config = dict(
    horizontal_flip=False,
    loss='mse',
    encoder_norm='layernorm',
    encoder_activation='swiglu',
    encoder_mlp_ratio=3,
    encoder_drop_path=0.05,
    encoder_patch_size=[4, 4],
    init='xavier_uniform',
    beta2=0.99,
    eps=1e-08,
    final_lr_fraction=0.05,
    warmup_steps=270,
)
Rows from block 1 of the decoder of a small masked image model, named by matrix and row number. Rows with one number belong to one neuron. Each number is 128 + 32 x the weight over its row's rms, rounded and kept within 0 to 255. All counts start at 0. Numbers have three digits each.
After each neuron's rows are labels from the 100 images, of 14976, where the neuron reaches its largest size: "responds to" is what is common among them; "colour at peak" is the nearest of a few named colours to the mean colour under the peak. Only what is clearly more common there than usual is listed. The data: gratings and oriented noise at many angles and scales.
# gate: MLP gate (decoder.1.mlp.gate.weight, 384x128), inputs 0-127
# fc1: MLP up (decoder.1.mlp.fc1.weight, 384x128), inputs 0-127
# fc2: MLP down (decoder.1.mlp.fc2.weight, 128x384, transposed), outputs 0-127

gate.334:134152184144100139120172136154100105133127048135155118100138119104132166171118147113202122109175147181124132104079126136127092137070096081113117062096085116161073149076137109116123094133136157131121125150179113113079179120165118163131115129156108043173161141122103174115137095153143112092181092157109067138156156059149083126154095165123091149153126108073089086074092139145088129082161
fc1.334:122151172143148151110091082128111111168069178105175137136086049182117094093171161139111130141137071078129164109127092179135140144124139180122122131129160147094123131124156175101132113134096126111177097121195169099124110095223078125179054141132153136080148168121152071144155131126111106134084135119059112106092135116139113123093134162115142091127128102142133124127197095097152178105051
fc2.334:111143151126168168122129117156150150084114107203145153108122109123125122184151077087071093110165126132118142180147134080102129170204149109122216037137071101095185152110139101124135057125105163132087123119109150160100135163125125082127142195074137106160131015099100144149107114122121123135149111106160129149099149128141146168124101086136102130119066128123099125119139141106143112115063
responds to: coloured; windowed patch
colour at peak: pink

gate.55:102132179148047150158155106104147117140140125125101116092089172087109118133094186121166121103179116180157150089125141078107137147115168045138083061143122150137087175104137091072107112143139159129064104132155171161121172139126113173125126121173104062156114073148090153124128111110156140071117084134090066115138114115111096128113085150096124126108119121070080099060096104109116065092129
fc1.55:138187133113123094121120160108177153126060144053189194147093102104130107110177117161119152147101138121138128166130149189109117093111134099168169173122154152139138146143119166112140100099134102124159127157119096109131125113131133142109080199076167075098127151040124116117095124124095138098131143070118136134064135159154161071139197185080129113107158153209132171139142116141132184110073
fc2.55:108152154140121161148172097157144161163097124101127131163096087137161151157111090088059098098148103150137153123134133144089118156174090169129125055086067157120162146097159118139120039096104120113118177135114119084093123162107122148109081125036186106100123053086108146133088133123106185111149147120112137157057129110097169176166150158120159143128114175107145129099151117185196122144094
responds to: coloured; low contrast; windowed patch
colour at peak: purple

gate.179:143118107165136155164091152087112125095204106114036075049133151121107122172119113067129095113124185113150080118106165102098101106120100119154102110105174110123157149067148138157121177121112150123132106086132140188192130223097148140078151132113129126145133187148147130135126124130156103121134132149087155165150118113120155205139150091214150137156136200101094116148127141145163116148154
fc1.179:108134131080139100102117081193138113146074122138204151205122101152169149085114143190158142163106085122126147134158112147178153165133153147120161170155078139135101107192075118089148103123121102135115160156155107067055093047162082135171143145143105113113115105105105128131106098118111158118099143080154126094129162100111119063092113148068107142115134075169170152064119089089110131097131
fc2.179:083129177132128132124139125196146131160126120155148113130204133122159148214117047061029054170137085145134126159114115099156119140161126172088123111144085120156136149134114135143130138059170128109081150163106160115091130123163121124172175151059152153108085068135131101151125147128113079169127131164157140133130176135151157122104111087160061137121132134134139122099113111196123100180113
responds to: coloured; very coarse; filtered noise
colour at peak: orange

gate.186:129073092134175081129117164116179112153058148138172169180087088157152120086114108147104140186104079113112130161171080155165134149163135157132162178108134119107167107203110152144173149121146049102182139137122097114153082069142107096138156130107169170123060161087169089152101124168106145150077121111143163106106115133136142087128167099115120093106121131158190185148153145129189152127120
fc1.186:127183170130088167156153114147104158103198093115078078104157163093097148174121147088138127069145173165155144081064172093074093106118122114123098074155118144157084151071141103105065115138096194158097141095136159146098160189127149161110089127163087095129194094147113167098175114111150103086180119131110109169129145127109112155127111146142128164136136120092065075117111129124078114108160
fc2.186:137127137120094132126137175148131151146130115199156159125149116064149108137138112075057106145144131108141125196125141113130120165206170036124213057139122141076165104122122119143122164102113145127082106132101131138107166139119201136110133181042119185166146060139109100137119116119141116113133113162189187107092139154119195144139155077136102156111132103124114135120117130141165125181099
responds to: sawtooth grating; very coarse; stripes at 15 degrees
colour at peak: brown

gate.84:131154131148149145125149080106115133117138179050085097093158156102148131130047121108123121130205144139078189115150120163148092151177135121098072109121113157150131127083160096141103122076135173138121157091166172124105149150126109150088118102129085121124119114242090148129159119097111138049104045134112114093095126101134115145128102135123159115113179063090081096084124113157094109176128
fc1.84:137179153096159186120106093164143152090174110093069076116096159103154183113078163103173079137175150094136154127147161109114111110135107144059047092089107138094107102089153103121097087094137158093097154136143190105114176204137116165130103128123101088103163107141084157137121133137150160082147069147114121088053123081135112141117138145109179142142131078072107135125100111145124095116180
fc2.84:122127093117142110150113106133132125105138151066092104115124171171149143093125162162203138130101140137104156053132141132120103119058107210153036179140140126195063132124144139126093139161139149117186101126186133104172100106122103141138136078204104106096120201124119191151145130152085134111172131094110081122184110142126085112115129194122117102108165132135130121142127120127101179135193
responds to: coloured; very coarse; filtered noise
colour at peak: green

gate.42:171117177175132088128079098127130107170189086099141102093093140138084139109083173157197144159127087129136112106117127131121135154093115094131123077123080118154148148083085107147161057147161109108128136137157169141079151135139131135082105110174112072135102154084093142109103132147143088142092080101093071170147183070125073147123125140107092124148105106068105110048065171116126088066126
fc1.42:127115142099176118105119107124123107190105129133161112116104113200171105162169140130144157110112066100169104169170138202147158146103141156103107104163098100147096068105157143107090130172108112112174208220158113106135100126151100162134110126105149072104094161102110129152141172152163111145072083099065149148105169093163165080150159110101141159125143141101121177157145157171097069089102
fc2.42:105121146137141136091100127146131119150085109184146130099182127101145081175139090054076058138115144096150101179152110148135090156204145109108181076136071118096136122084161159136129090117085122085106125152075112130113147137151141158119123163021155112164120076116113061135138157123129081141133167149145166111100173175144193135139108083092109166142146102129121095170118112133173083165099
responds to: sawtooth grating; very coarse; stripes at 60 degrees
colour at peak: pink

gate.159:134127156189088143151130083122117120155151098114095133111136165097095145143119201151178131120149118163117112135094139095141115154079165067135082078132122107129111172079122068117123083126167125164061127116174152176118175158135107178120117086193110081140108100140098191116147112092155100120130081117091042130123135079118073157104104163090098133113135126086076113065092107136113109062169
fc1.159:156124154107098082134088155109150158114060150146092178085159185196125182174120189111192153094151043048135099124133141149160103099177128154128102150061139121155088123131171105108159133169126123109143196074124099138098100110131071143185084092087146120120103108074142103174088142126102145132149072124154120147114176178129106117095105178133134124133163138153141111146101122147120128132097
fc2.159:156112149156117112166144133149156118133081166149147096105171087113110124152092154077088123156162147136111171140106158118141149113130132079168111099080147153064131153081141108084142062161091100137106149134110148113153069151165111120135118184084185130118166008068137089142105120133110177147196148127083089127071143124101185134126103124148118114130099144158119134122176122100154087095041
responds to: coloured; low contrast; windowed patch; very coarse
colour at peak: purple

gate.100:149097116131177104102123145123142105111071146109211156187120091169150132093174137168101116148082070113112119147162086171150142155141134157154152197132109147096169070169110175137136143137122083075159104178135131121117049044155089155191145122118174145104103170061167095145102185137109136154088138119140114090125122134151142088142128131074131102132140120171158177114171131087141155152106
fc1.100:122177159144080145158115122132087154130195097130043091080139161082098103152089114084148146081172169146132123112071157086082131117125132108127107087157152111172093179075151092116105118114144142174098162117142140132143194210078176117069122136115103097155177116166115179083165100115140105119192089131147141172134133135123140194130122129183116172116125122095072100141112137142092110130148
fc2.100:106119141141091161126125188138131143127112150199160125134165129065129112158131123084040110126151134118129112185128148156149116163184165014108210070138132125102157114127137117125142169118110154127065128130095133125135161138124237108119124184075117203165137092112104102124131116114129117099120113160196166118085169166129170129116156069140097143117135126127140119106127111137127128180110
responds to: square grating; very coarse; stripes at 15 degrees
colour at peak: black; brown

gate.340:167119114106156081089152113101182129144134180141077141106124123119146110104098094128093083171169118100072145141168100177177094129151121181068122145119153122143163139139170103147183141082158125116149156107088175119160132120116072106105147121087128150109091158185164125098087121171115151124096101171145157108082119106150180082108165072114139116123180120103173124184147178191181086196079
fc1.340:090146137168071141145106123128100134114110080137187104136140116120096144142190123161163147065061130156188082091107151088048134126069111121197105115114136131123089139143092126094081099175107114157128101111165074147076098114148191146150115151149130097170125111061089121143167120114130103145173153084103084177128151110101088125141100161150128178113094129177085100092129128068077137087136
fc2.340:140139153123127124130132123144142110132095094197172157119158111087121101173130125077052082116120129108125132201153134131135105135161123051108197065117119116064143102143129139127150083089125145134112116131069123151111118121138191141108137200049151133161121040111127066141108112130167141144118130193188143113089155158148154150138143072109127183142103136151136139165148114093191102161083
responds to: coloured; dashes
colour at peak: green; cyan